Rows from block 2 of a small image super-resolution model, named by matrix and row number. Rows with one number belong to one channel. Each number is 200 + 20 x the weight over its row's rms, rounded and kept within 0 to 999. All counts start at 0. After the name is the row's rms in percent of the matrix's.
After each channel's rows are labels from the 100 images, of 14976, where the channel reaches its highest value: "responds to" is what is common among them. Only what is clearly more common there than usual is listed. The data: rendered scenes of toy objects such as cars, trees, mugs and chairs. In brackets: how many of the 100.
# convs0: first 3x3 conv (model.enc.0.2.convs.0.weight, 96x96x3x3, each kernel summed), inputs 0-95
# convs1: second 3x3 conv (model.enc.0.2.convs.1.weight, 96x96x3x3, transposed, each kernel summed), outputs 0-95

convs0.14,085,181,197,225,204,200,177,208,205,195,229,155,205,222,181,190,194,198,135,182,168,166,217,216,220,180,198,161,206,196,222,213,188,191,172,197,207,201,213,198,171,191,192,207,181,171,169,247,184,154,233,166,189,191,213,177,193,200,189,185,202,178,190,201,186,206,218,214,196,194,231,217,222,176,192,213,198,203,185,190,176,184,196,210,181,208,233,214,195,206,188,219,204,157,211,200,224
convs1.14,098,209,228,197,171,188,230,189,162,205,219,230,177,203,227,190,196,162,209,212,187,208,224,220,180,163,170,191,179,180,159,195,208,171,213,220,187,207,210,209,227,193,193,193,193,183,210,201,242,216,176,194,206,183,222,218,240,223,234,185,221,218,177,152,171,151,200,196,210,197,177,177,169,190,227,205,207,182,209,200,211,202,193,195,210,217,201,200,194,220,194,180,187,211,207,179,187
responds to: yellow object (37)

convs0.30,100,217,209,199,202,221,178,158,182,209,207,211,192,212,231,208,217,166,226,156,210,184,179,183,221,167,213,202,226,227,199,196,192,200,188,195,180,202,171,161,223,200,170,190,199,212,200,199,171,199,174,226,204,245,195,195,226,194,184,178,188,197,195,198,178,210,200,198,161,210,179,192,209,200,174,212,186,206,199,223,201,197,160,201,195,226,166,210,192,178,244,194,208,147,180,175,215
convs1.30,093,199,203,193,189,173,191,193,194,176,185,231,206,162,188,192,195,197,196,201,220,188,200,183,212,175,172,221,200,196,185,186,236,220,197,178,142,234,195,207,181,192,246,204,219,178,194,207,215,203,215,170,154,149,189,223,193,160,208,216,197,221,185,223,229,182,190,189,220,170,185,211,202,203,229,196,204,207,175,205,207,212,189,208,221,178,221,215,202,196,196,198,211,241,186,239,196
responds to: blue object (35)

convs0.83,129,202,189,217,175,201,184,205,186,193,192,193,195,204,184,204,199,209,186,177,222,226,196,226,209,225,196,224,202,190,229,183,218,211,189,171,224,209,202,190,205,199,172,188,188,174,191,173,266,185,221,186,219,249,247,211,200,193,194,227,215,229,181,205,254,214,203,224,233,220,179,211,219,195,217,188,157,223,198,196,205,209,212,236,203,217,202,205,177,182,209,169,201,222,202,174,201
convs1.83,130,206,204,217,208,176,197,188,187,199,195,207,200,227,218,214,196,169,226,205,175,215,212,177,200,210,205,212,179,227,192,197,176,196,175,237,223,195,192,196,192,199,198,177,202,200,193,157,241,210,167,203,180,193,167,156,190,206,207,167,196,169,177,192,156,167,212,196,163,189,189,203,181,178,216,206,229,218,206,175,211,184,222,144,206,201,186,192,177,209,219,214,195,220,211,181,155
responds to: yellow object (42)

convs0.20,100,206,196,208,174,255,200,197,196,191,222,215,178,195,175,208,212,229,229,186,189,147,173,202,213,175,179,200,218,209,205,202,175,221,173,184,167,217,221,207,186,188,188,229,206,212,198,199,153,183,201,246,189,167,190,205,192,200,209,204,176,146,204,208,159,218,217,206,174,177,172,150,212,190,185,195,205,224,196,215,199,202,170,186,189,195,210,205,196,197,182,203,209,206,195,201,212
convs1.20,106,210,213,174,226,209,213,199,229,199,197,187,196,213,174,194,227,163,226,196,184,211,211,252,183,161,212,188,181,194,179,194,178,186,174,219,211,169,179,214,211,219,185,182,209,190,195,188,255,214,179,197,198,184,207,198,171,205,218,223,172,224,195,191,201,199,197,192,206,189,192,220,189,203,202,217,206,228,247,171,210,194,160,175,233,197,211,196,209,248,190,207,219,197,216,241,186
responds to: light from behind the camera (53)

convs0.53,087,182,212,223,215,175,177,185,190,204,213,170,210,211,211,230,220,210,197,177,187,218,196,200,152,209,167,220,189,187,196,198,234,179,187,195,197,205,195,161,206,187,211,183,197,182,196,184,183,169,201,188,195,220,220,210,183,182,223,232,220,190,207,249,199,206,207,189,203,228,211,188,225,248,193,180,214,203,190,175,162,185,179,188,199,231,185,177,206,217,159,219,224,182,226,246,198
convs1.53,104,203,175,156,184,211,185,206,174,206,216,197,189,198,196,188,194,214,162,211,199,210,197,185,230,184,201,180,197,207,215,203,166,216,207,188,170,197,235,213,207,198,174,184,204,190,205,185,194,252,146,223,214,227,247,183,186,212,205,198,194,186,212,216,170,182,212,212,193,212,164,206,173,204,236,194,190,216,196,200,211,211,219,236,181,183,188,221,215,171,235,181,166,189,190,169,222
responds to: light from behind the camera (52)

convs0.64,099,190,174,235,209,211,214,195,175,192,188,167,163,186,190,190,159,174,214,199,198,199,197,149,211,206,195,199,187,208,199,201,215,216,210,184,205,190,185,221,226,195,217,204,194,222,233,169,216,160,183,228,167,197,192,207,199,214,214,197,229,187,225,173,184,162,183,204,186,210,192,188,215,219,195,214,212,174,196,166,192,235,228,201,183,181,206,195,198,204,210,139,176,198,167,199,174
convs1.64,090,193,220,170,209,214,201,202,211,230,202,228,205,201,178,207,157,218,180,240,196,217,192,242,210,209,212,208,215,213,166,216,232,188,224,205,158,193,242,172,197,200,192,174,182,198,163,177,213,225,170,187,182,209,215,210,192,216,205,153,175,222,208,221,153,222,231,228,183,216,177,187,215,161,201,208,199,202,198,217,201,198,190,203,212,221,208,211,221,208,192,207,194,195,194,175,201
responds to: yellow object (40)

convs0.46,102,210,197,179,182,218,214,214,214,205,220,174,204,221,173,190,212,188,202,213,217,216,186,218,155,158,180,218,202,205,192,223,220,204,220,202,238,173,184,222,210,194,165,205,195,193,177,198,198,170,214,173,208,170,201,206,214,204,182,197,201,212,189,178,197,159,175,222,208,200,190,176,234,202,212,159,209,226,135,168,210,203,189,204,202,196,231,199,214,179,171,216,205,211,243,208,218
convs1.46,097,217,212,184,136,198,199,188,218,194,183,214,156,203,210,240,239,214,194,195,199,215,206,209,241,237,205,198,179,197,193,193,194,208,206,235,211,183,197,226,200,213,245,191,196,201,204,220,218,225,196,206,207,215,199,207,221,210,223,161,191,198,183,213,205,211,190,217,224,228,236,217,207,205,184,192,195,203,255,185,210,212,189,224,187,195,189,217,182,205,165,194,220,184,176,224,240
responds to: light from behind the camera (51)

convs0.10,081,205,204,199,145,229,182,206,149,174,208,188,185,179,192,186,212,171,244,177,151,191,214,196,184,197,177,199,210,221,199,228,201,223,167,180,176,194,219,208,210,169,188,204,185,195,175,211,199,163,189,208,185,203,194,211,230,198,176,196,199,157,212,202,179,193,208,201,188,191,203,249,177,183,208,189,211,197,178,202,198,198,204,234,225,194,211,204,213,232,156,179,210,205,192,193,197
convs1.10,086,228,163,205,197,202,176,218,207,194,211,204,194,229,196,242,219,220,205,189,194,241,208,215,235,187,218,182,187,206,220,206,217,187,171,208,198,202,208,202,181,218,184,218,159,206,199,232,189,223,205,193,193,226,224,187,178,195,194,184,219,181,189,212,180,202,196,227,197,186,226,154,223,154,186,210,210,187,139,188,180,210,200,177,175,167,220,190,188,232,232,220,193,209,209,195,194
responds to: ladder (27)

convs0.82,118,189,208,183,224,210,224,176,201,209,207,159,200,160,182,238,198,187,205,189,200,167,200,213,187,198,172,185,196,208,203,202,204,202,181,197,210,227,209,202,226,213,207,203,179,186,178,212,157,160,182,203,203,185,253,207,184,168,176,237,224,233,167,200,220,224,186,174,222,235,186,173,201,198,230,191,185,183,233,219,178,211,185,225,204,227,203,198,204,176,205,175,215,185,213,212,196
convs1.82,108,208,174,185,196,207,196,204,184,190,226,188,198,180,214,187,208,225,176,198,214,197,156,206,213,173,171,207,215,176,220,222,226,226,201,214,178,223,212,170,170,201,195,208,195,221,181,217,128,210,247,215,219,208,189,205,211,211,206,166,202,181,196,211,228,211,178,198,206,191,215,188,200,195,184,196,199,240,178,238,183,202,178,183,166,198,197,200,167,175,201,194,202,165,169,177,187
responds to: blue object (43); its colour: blue (25)

convs0.19,119,192,189,210,182,189,163,211,239,210,189,224,206,212,217,205,188,193,251,211,189,210,166,168,213,227,220,202,190,179,177,211,205,181,230,200,217,206,212,198,265,192,212,199,224,206,147,223,187,242,188,188,196,240,178,223,209,201,222,206,204,202,206,190,185,183,194,182,178,174,220,180,195,222,178,206,214,211,200,206,230,206,178,196,178,204,210,201,154,196,195,223,185,192,188,201,179
convs1.19,109,185,166,181,203,208,174,179,175,192,196,212,181,193,161,218,204,180,189,194,217,209,226,192,203,191,193,213,202,184,216,188,190,186,184,182,192,196,212,247,176,237,206,226,154,214,185,158,177,175,192,217,206,223,202,230,233,178,182,228,203,185,210,247,225,171,213,203,196,167,210,203,186,179,202,195,204,182,187,218,171,173,186,206,212,186,163,199,221,197,179,181,207,206,172,213,232
responds to: airplane (25)

convs0.23,109,222,203,232,196,203,168,228,226,174,188,172,202,210,182,171,166,213,192,185,194,182,171,192,179,192,211,196,200,180,188,219,213,206,226,224,202,172,180,203,204,213,208,202,162,207,199,199,133,223,198,210,203,186,180,206,193,197,175,174,179,159,190,165,155,202,154,185,172,201,208,193,188,244,199,173,214,182,179,194,208,191,192,204,195,177,189,211,215,167,198,197,218,206,206,203,181
convs1.23,111,185,195,156,189,206,195,192,188,207,193,241,212,210,197,194,242,203,227,218,239,195,209,177,220,246,217,186,225,204,194,194,156,192,177,201,228,213,169,203,194,179,180,167,222,191,189,210,250,192,200,182,188,144,196,193,202,186,216,207,172,189,234,202,169,176,203,191,200,181,199,204,222,198,195,183,236,186,230,176,206,194,173,189,224,193,189,191,184,207,197,209,193,188,209,224,219
responds to: orange object (35)

convs0.9,102,225,151,227,203,222,181,154,197,179,173,212,188,175,231,233,190,193,197,180,186,179,208,174,219,222,182,205,182,170,195,196,170,209,178,235,188,205,200,187,230,198,184,190,191,177,214,203,191,183,199,226,187,198,179,210,198,199,198,200,218,227,223,195,226,196,233,196,226,240,201,202,188,206,163,187,195,205,218,226,161,201,188,165,151,224,225,188,209,195,206,180,207,193,196,210,222
convs1.9,094,196,235,189,190,178,233,199,225,235,215,192,230,171,173,189,187,219,213,220,170,192,182,200,197,179,202,227,194,198,204,214,202,210,176,163,157,250,223,215,211,223,208,243,193,202,181,199,187,206,193,190,176,185,212,181,193,174,191,205,199,233,175,192,221,184,193,176,211,165,219,217,188,179,190,166,173,188,186,200,194,227,213,175,225,191,204,194,169,196,231,202,207,231,200,222,178
responds to: red object (42); its colour: red (28)

convs0.38,106,219,208,204,207,194,191,205,199,234,199,177,216,204,191,206,198,215,197,216,209,205,172,235,206,164,201,219,171,180,204,204,180,193,201,263,200,180,172,171,164,180,193,209,184,202,228,193,224,173,197,235,197,182,198,179,186,176,162,186,211,178,225,212,203,197,236,184,197,215,190,192,237,203,263,186,196,194,186,147,217,196,194,206,239,210,203,195,199,181,214,210,207,199,180,206,202
convs1.38,100,191,205,186,197,214,219,199,223,162,200,196,207,182,214,228,212,205,158,188,211,193,188,208,167,210,193,211,192,181,213,152,216,188,192,169,191,163,208,212,191,209,200,209,202,198,182,209,198,211,229,192,212,205,178,202,157,183,200,171,183,174,176,172,191,197,178,190,204,202,215,217,207,209,153,207,177,209,175,202,215,201,181,248,168,167,230,225,226,211,215,232,203,153,203,211,232
responds to: yellow object (39)

convs0.69,090,186,208,222,182,205,214,209,198,215,171,194,183,139,235,185,190,232,179,193,158,202,201,182,211,217,215,212,221,187,188,242,174,195,218,227,176,215,199,176,202,203,196,200,181,190,167,188,197,170,193,229,189,201,210,215,208,147,179,212,204,194,213,190,197,198,216,188,203,186,181,187,232,206,183,184,194,173,173,170,178,227,161,174,188,229,211,227,159,204,193,190,196,193,196,190,204
convs1.69,084,244,218,182,204,172,184,189,192,194,206,189,201,210,168,210,212,191,199,174,223,218,169,173,213,194,175,157,169,213,210,236,223,221,179,202,206,190,210,219,193,171,208,212,198,213,222,203,225,199,210,195,210,164,162,207,233,214,182,192,196,237,190,198,210,214,177,207,201,212,207,189,221,185,199,217,236,226,228,202,216,172,233,194,192,153,177,181,177,170,195,229,206,189,225,178,192
responds to: mushroom (25)

convs0.70,110,237,226,210,195,202,207,197,221,203,222,198,188,201,219,187,202,210,197,189,176,222,210,202,232,222,229,180,189,201,232,254,199,193,183,224,197,228,197,211,190,179,151,191,207,243,187,183,207,229,188,217,206,203,197,187,204,180,175,204,219,197,192,208,195,219,163,205,185,150,185,211,205,172,196,227,193,247,180,190,197,166,200,207,203,212,249,223,193,177,183,202,217,221,187,184,222
convs1.70,095,180,209,184,183,174,192,200,169,205,200,200,208,177,188,218,182,175,225,199,211,185,193,196,166,200,205,182,206,165,163,208,215,201,183,205,169,185,182,185,205,203,220,228,205,177,207,182,174,193,174,192,177,204,193,226,215,168,167,205,165,218,224,186,210,178,200,189,214,189,175,191,233,163,176,210,172,180,200,175,194,232,245,163,221,201,174,203,187,182,235,213,235,207,201,219,173
responds to: blue object (35)

convs0.41,105,224,200,214,202,222,184,190,205,200,174,250,195,188,183,184,167,204,193,173,184,227,185,214,210,205,194,227,199,233,184,200,180,208,161,179,224,187,207,236,240,182,204,214,184,164,139,223,198,168,176,175,217,178,201,214,214,213,192,212,190,184,171,193,202,178,187,187,233,215,227,184,204,209,201,181,207,207,206,199,191,196,217,244,199,223,208,186,213,195,198,168,207,167,209,216,181
convs1.41,089,215,213,198,188,198,183,203,215,182,200,177,218,194,204,221,237,175,232,220,218,225,196,180,194,203,217,181,189,195,216,210,249,209,226,218,212,169,185,201,159,219,212,170,180,192,203,205,191,173,166,181,195,196,211,236,163,181,172,198,180,185,174,170,240,220,216,165,238,241,200,176,218,215,185,213,181,208,204,191,170,206,180,215,224,196,187,191,228,200,188,190,183,211,219,202,202
responds to: blue object (42); its colour: blue (28); mushroom (26)

convs0.13,094,189,163,166,217,210,195,187,203,219,203,186,174,206,195,223,190,238,193,155,175,162,183,196,173,197,181,207,154,162,201,188,181,197,168,193,177,235,189,179,201,192,225,169,197,201,198,199,188,201,242,227,204,183,207,200,173,173,172,198,230,192,213,194,183,238,214,199,185,202,159,211,202,202,202,171,175,162,208,189,202,198,188,190,182,198,196,232,176,191,193,177,177,206,184,200,205
convs1.13,092,204,232,221,190,184,183,219,194,205,186,217,180,171,197,199,201,188,186,234,196,187,190,181,198,182,204,204,281,193,190,210,252,219,203,206,197,202,174,229,199,202,188,209,240,173,203,209,207,213,190,195,212,218,157,221,199,230,210,206,180,211,224,182,180,209,195,216,216,197,196,196,251,186,181,222,216,248,202,216,197,210,239,214,208,177,231,198,204,196,202,221,187,183,207,197,201
responds to: robot (25)

convs0.55,102,201,229,188,209,240,213,211,181,163,230,203,179,196,190,217,174,189,196,165,186,211,213,203,240,211,171,226,218,206,227,205,208,220,227,162,175,206,180,191,179,199,185,205,206,177,219,205,186,204,182,195,178,236,224,211,193,210,221,232,215,205,179,176,230,206,171,216,233,221,259,207,201,219,210,202,215,230,205,202,161,198,183,226,196,220,198,214,184,226,215,192,196,185,217,202,191
convs1.55,106,199,161,206,210,159,181,172,204,214,210,162,235,179,178,174,220,263,189,221,193,182,194,196,172,211,206,216,157,195,189,188,210,208,203,236,219,181,207,196,175,184,210,169,201,202,180,179,172,169,189,200,203,234,199,204,176,229,189,204,184,219,200,199,201,186,228,167,214,179,167,207,183,182,193,173,193,209,189,207,174,195,169,188,185,193,184,181,177,181,181,188,202,215,188,183,188
responds to: light from behind the camera (53)

convs0.81,111,225,190,216,196,191,224,200,204,182,177,220,185,161,200,257,213,194,190,196,166,206,190,173,227,236,168,215,178,211,200,188,197,206,212,242,221,207,245,203,232,209,214,213,191,194,191,188,233,188,192,221,171,194,211,193,182,170,205,192,227,213,207,209,195,213,220,191,195,207,189,198,202,237,183,251,215,209,222,181,180,232,182,174,170,201,186,183,191,189,185,192,220,178,235,209,206
convs1.81,099,192,243,182,211,195,170,169,212,206,160,199,237,204,188,178,158,209,201,189,241,170,214,202,163,192,207,218,212,192,170,194,196,179,177,152,167,215,161,190,182,196,218,217,206,173,178,170,220,192,178,216,215,227,169,213,226,206,206,210,208,170,225,182,209,206,187,197,206,180,227,183,205,193,194,181,207,198,197,195,221,208,230,222,199,192,191,208,203,220,204,224,217,230,186,217,183
responds to: blue object (36)

convs0.61,099,211,145,218,227,218,203,185,188,203,203,142,188,201,176,208,201,160,223,182,211,170,222,216,184,196,168,182,223,207,248,209,225,212,197,176,186,197,192,189,192,188,184,200,225,177,199,237,204,193,202,190,175,204,211,207,204,212,178,172,208,179,201,229,158,188,192,208,193,172,220,195,203,184,198,201,170,211,207,184,165,189,177,196,191,187,200,219,195,259,176,204,199,204,209,196,224
convs1.61,081,178,236,188,228,205,186,208,224,183,212,176,210,226,196,183,220,193,216,176,171,247,199,172,208,231,205,219,233,190,161,192,194,214,195,220,223,179,207,189,194,184,205,209,213,231,190,176,199,196,154,205,207,191,204,227,179,187,229,206,206,178,180,167,237,220,232,221,199,232,193,196,217,191,200,211,197,192,197,173,189,201,214,203,232,161,186,189,208,229,221,216,184,172,168,195,181
responds to: yellow object (41)

convs0.72,129,256,193,209,246,210,196,218,192,205,200,183,204,166,213,240,216,188,188,192,196,190,207,204,206,180,189,220,251,193,205,205,181,245,173,213,190,191,199,210,213,183,201,160,186,175,196,199,190,175,213,203,184,185,235,211,183,204,193,214,218,247,178,196,217,218,190,206,231,232,197,219,225,168,191,188,210,164,190,198,180,222,161,215,217,215,202,196,194,197,228,211,228,190,222,211,201
convs1.72,111,179,223,254,175,196,222,165,242,204,203,210,219,206,210,208,207,196,182,208,210,232,203,202,186,226,212,223,225,192,216,230,236,194,216,162,194,227,183,193,204,232,211,191,195,202,191,194,187,185,234,195,199,188,151,185,204,174,199,147,195,155,185,167,219,190,216,207,209,210,185,201,236,213,205,184,203,226,214,217,222,203,205,204,195,155,196,200,204,194,200,203,203,181,181,186,220
responds to: mushroom (28)